Rows from block 5, named by matrix and row number. Rows with one number belong to one channel. Each number is 128 + 32 x the weight over its row's rms, rounded and kept within 0 to 255. All counts start at 0. Numbers have three digits each.
# convs0: expand pointwise conv (model.blocks.5.convs.0.weight, 96x32x1x1), inputs 0-31
# convs1: depthwise 3x3 conv (model.blocks.5.convs.1.weight, 96x1x3x3), a 3x3 kernel
# convs2: project pointwise conv (model.blocks.5.convs.2.weight, 32x96x1x1, transposed), outputs 0-31
convs0.0:170174143084089110162114175128124136136078181101132132140150166166184154074114158124081126166132
convs0.2:110135076145098139136150072136112127155190173163174178083145130137143122125203116148138124092169
convs0.7:081160174134153138105150092114093070090139128197115131124134099105107126178205108113153156149144
convs0.11:107174089162142164143158118105081107126141068079129079114185136102120109096090123111073146081117
convs0.12:160120100114236095134116111103108136129102149111170134097178130102127193164105136130162106110159
convs0.13:078143142173148190134145104112147077090201127155164127119102110114143137168129077125159191134133
convs0.14:158165087150108152218158138171132118202122151092151108145116113145144112129093156100121138135187
convs0.16:175130103138119116095094126197133161137130154119157158124115203197181135099098121158107104097153
convs0.18:103111112176123096058124069157126153120097109109107090120140138087109136122129155114117151215183
convs0.19:131097138070099094136083139139137151138054142093120109193146188156146146084110174150103098134124
convs0.21:105086086139218144110170078120130137097113145108158105143156138077111140199109101142148161114117
convs0.22:123141139142142130182151115184132143171168091184162171097140158169131094155149072147131182117166
convs0.26:146131125081112088140121141154154180137021142118133122172143100179131107173134162143106098134162
convs0.27:117096119098174137157164123081082193133125073099147092142193139109111167173107171139156128128144
convs0.30:157085143069107101130158136168120151110098142079114113158138134135144139153023177124121089124155
convs0.33:121126159185132086130082135186173169083134089133156122159111137146104165186093084123144131176143
convs0.36:127091116162208173107142089110144132121141089142190113097159122098144105156130141127153210099135
convs0.39:088097154158171118151192095156114068115131151165169101117114157092173142152083094139161169110146
convs0.41:132175119138086181104141196113116135163082163108074166128123152128079107102158111094103174159110
convs0.42:112134172162123123180108137188167143198195112146154159107136157146136097122189122136165121114160
convs0.43:118095190113107127076130156098091079107178135159088157126086145129124140115187119057116099109120
convs0.44:150169089114135144152128103194125180185089101117144089106129139137113095150090102202138159158097
convs0.46:158117106110082101122124130169195121158073168102171098185114119163153077144135129146101157090163
convs0.47:092109116114166155103197094123094129125120093136173107124148121092124159209061099120131117082135
convs0.49:156144098136106046124120149203178144137072196116129114158105171149126115156131141149138113129158
convs0.51:152108065109156104114147113108135179154113051138163097114176122097143093153132117143115199105090
convs0.53:090118133153204144139161121171141149093111160178163167119167143159192178150125126157152152125162
convs0.56:121154177138122150066135150094111050091141115176104110146124100083114181126147129073116147155092
convs0.57:126130127105071078070146162127114133091136134159084142062143167144086119124139101134110128042118
convs0.58:146115174080090096145128135138177174121048153096106110180132127181158117131138194142119122147125
convs0.60:096135177149093141147089165209169121134117161181140156124076115194151151121167122106143104127126
convs0.66:140139169130119142113132167063092088085157138160118163109076106079135139105195097075105120146154
convs0.67:144114198145121146101124130068121069088197120148116153132094111110095140088169122072139142145091
convs0.68:122160077125120175115182141110124100121117127146168110130128072112134072135110107093053182096086
convs0.69:110080081131092099046189124136087123118141144123138163119141144101083110134145091148123127106203
convs0.72:145137092080112122102135158086178141150106112159143167091129085115053192151095111124118105099082
convs0.74:140097110081077158167129155111085154121141184120131135127041124144097102157076141102116075121137
convs0.75:139180110132158123204161094183151167147085124118141097134144128144159105157110150183154186158153
convs0.76:137084135162147141103145048141175164125154056123172159145139095144157101129190124141157139128158
convs0.77:116088129140186156124142087142140092132125140160172116115134130122175126182058103129201186109122
convs0.79:065128095146099126107065174101101146058140158113097153137114136135097129112168067111097142100165
convs0.81:127128086125140156102146144100147194137147091154173173159154062104129141144177099117141198163118
convs0.85:102096086142161085093114096143181173119095114081146079198147092128146173141139154163136144154111
convs0.86:100108095145140129161111153152101102113163159174193152053107090110151144148154098103180172097140
convs0.87:103139114140142143082135088099116122145122074062117083138184161088081119111105113169103174182125
convs0.89:084074176116104101072132131107146176110135078158088171136133150142126162128145073169164114105088
convs0.90:110077175134126097091116157111112103120120155172134192132087120133176196115185131093152105137089
convs0.91:107116133160169194117169154127105169139097132154133169098137099100153165154162129144221168127130
convs0.93:117127122171146100067116046141145146107090106095128118128153127104077159126115147093111135204175
convs0.94:096093182205171123125139113102150078099143125127116110137157161147176087092096152144138191123151
convs1.0:151193151093106092131100132
convs1.2:130183138181136163142167144
convs1.7:115142175184113113158083134
convs1.11:118092123091194098125093126
convs1.12:089097073116179125119107107
convs1.13:138087133185130067122142117
convs1.14:105088109086138082093110092
convs1.16:124153138180127055124145115
convs1.18:130079129087169088132084131
convs1.19:110075108086127100111079109
convs1.21:101076109142128064146144105
convs1.22:098168108162063152116142121
convs1.26:137111147072118200127124136
convs1.27:146127144128050149148163149
convs1.30:106098101106191115100097102
convs1.33:148145149142046123150127154
convs1.36:121180129104082095122179126
convs1.39:170140079135087149097114168
convs1.41:123195148127110105136070136
convs1.42:118091121091186089100111109
convs1.43:128069120094161094128080124
convs1.44:150084134096109107130197142
convs1.46:126205120123100139138081133
convs1.47:118132136124223126130136127
convs1.49:125091117127086129133204134
convs1.51:163136162144063146160129158
convs1.53:116131111081166114104084080
convs1.56:144111132205086118151107125
convs1.57:103118105114207131100127102
convs1.58:150114138198077103142126136
convs1.60:131161134159050156129145123
convs1.66:162092161126085130164095167
convs1.67:109129105068157069113123116
convs1.68:120086116087080083128095137
convs1.69:152128143124045141146159135
convs1.72:113112084109185140097128083
convs1.74:100109097085154091087121090
convs1.75:130140115187149058117129127
convs1.76:094112099112189108094101102
convs1.77:091116168102088160182123129
convs1.79:142082150125108094117196139
convs1.81:134122133165049163123141124
convs1.85:161124171118075102164098149
convs1.86:153087152089160090149090150
convs1.87:123087125090102076125077127
convs1.89:099090093109161131092108077
convs1.90:124161119066107182119153116
convs1.91:120126123062166086098146110
convs1.93:110123106099082092093080103
convs1.94:159109163131069133168122168
convs2.0:167138166133114128123089110149088154042153118062139100104136114171192094131092130137132129160165
convs2.2:099139093125139107129131072132107126152087128165216134177093135109168192148172150142122114169116
convs2.7:119107105137162098204194126143126108148090144175145111105137183129107142130101195133132084081139
convs2.11:124138142122106121124137114049138153156083130095167164131123091116063129105172084159085145169072
convs2.12:106129164129061089138118109159157081101129108108067133064154099145131121086185142140184116114149
convs2.13:129107099095162078187056086130091122104086143105163097173128132121110162170125129150082103157141
convs2.14:130173207139152093178125121057137103142099082120127155107153142135091104095112137131097079106171
convs2.16:128110107151124190132180122162132154064124123076151113135111099191168142123116155159155156170072
convs2.18:119129132189159128081141178160133099118117109192105074100152144153197135123141170129166120168161
convs2.19:110139116098156093181154114125110130152132124164192086160143201107147136185094152128082097146168
convs2.21:175152104111123075169095140104091158117151152110157096046134166173125110175122174156115152103122
convs2.22:085101140081049137176128134122110119141182166110101074147088168139160165131162145125157154154108
convs2.26:156085087179060164091129113162147130093117165063118159116096083129139140106091131128161151105091
convs2.27:135079159135113166148104104147131097064087178125085141121141122111104186102182113117203110123122
convs2.30:111084160080162074177130093081156154088115095146162115109134152113133156131138193159097084113159
convs2.33:101124059109141146101067084174152130179108092136105139114099143176111117164089173105137149084104
convs2.36:142120153123110129151096092158129150080098161088053062083142146152122142141122098133193151092160
convs2.39:143136115108124097157118102140108163113119168122124078118092221115091140219112125168118157115138
convs2.41:147083147037129069134161194116131126118170167106123110138141126152149140101160161122113174087119
convs2.42:156166131192146148130139121118127105116129096115087145087157135161092056166080084136090093083160
convs2.43:128087106126141124073109145205139133103185097099128171149102106105159164138105131165192137164093
convs2.44:076039122092135113137155139149124091150120184104144126147111109100123161121154092135155215125120
convs2.46:149121118137110173100180104180140165089119139076161129095127055151149148125098149156154170180097
convs2.47:080138126076182072146133126142086123138113141125161074122149168094129116210110148108071120123118
convs2.49:172118066159124202126112078152156183115101151102095153110109081141137173123129145142128169134084
convs2.51:097102122116103170091105074181099094145137188110099089119096160115152158119178142075181136122139
convs2.53:184150123155060128132125083135134102138125168111112141041152122188071152155123092109150126125138
convs2.56:134088116118183088200158136088115089103119098128116110100177156126149085103109153098151104080178
convs2.57:102114091128176057136131151145152182087066076096106160084123131137158105102129083092117118111127
convs2.58:147177155188081138098148121144193130143146119096071140138096097170130142123091059104129151096139
convs2.60:078097151102110085112133145146173102129110127133154121137136137174163113076143210115086166111065
convs2.66:167149114141147143100182106087161175114129122110129100090155185200126117122105160127100094060147
convs2.67:150121096153126117099150137169155171099214105096126160123097103134159135127098118193149171175088
convs2.68:114153107155163096105144165143166093151130076181169152124102164090112133142070132087154094187098
convs2.69:174111175119169079103127157144197122122134077148127079089109161156190123154097154109148164136140
convs2.72:097167137118188097121114130134179167127113097125124164062141109174215134132127115129077125094118
convs2.74:077101146116183114188103066117147142138105092120150156191109105111164152113124150169156068130114
convs2.75:097035128134161135100175137161154127064157144087175147150088114106145183131114138147110132107121
convs2.76:124125118190151101086091213126118131141128086117123174107138066169106080115110119112085157118114
convs2.77:150128110116117109153089102134111157055101149132142066114097201112096146193099148159107145089131
convs2.79:127110096099102131151133132087145140195119204061136130119115139150073115153189175159119144144137
convs2.81:144106184152119179143110097129158135090108147091060086130138112154175169059146110157137111107161
convs2.85:065142137110158119110107105174102112119088095114071159148109090103155139122128161077206137162101
convs2.86:132113163183138156109122078167131119127159118107062106071120157163195122128123147133169126060128
convs2.87:144117108138158092091088161166142114132191077180100175115132120114099103139121122182110109056152
convs2.89:131040131124120134057129165184160161118155125127139140163138111188142196131135129164141128130104
convs2.90:118125140150111113158092122102083081103086171117169135169122141114204100090169098062129146106146
convs2.91:160195112156118149082097094133095134151131096084132152127116081161054100082160085122136136163113
convs2.93:093149114105080148159146115140114083112158082109148126140070111090084118142105066150179146068096
convs2.94:135092092157127155120139079142121135096141157110151077107101206094080126180183148137137141090167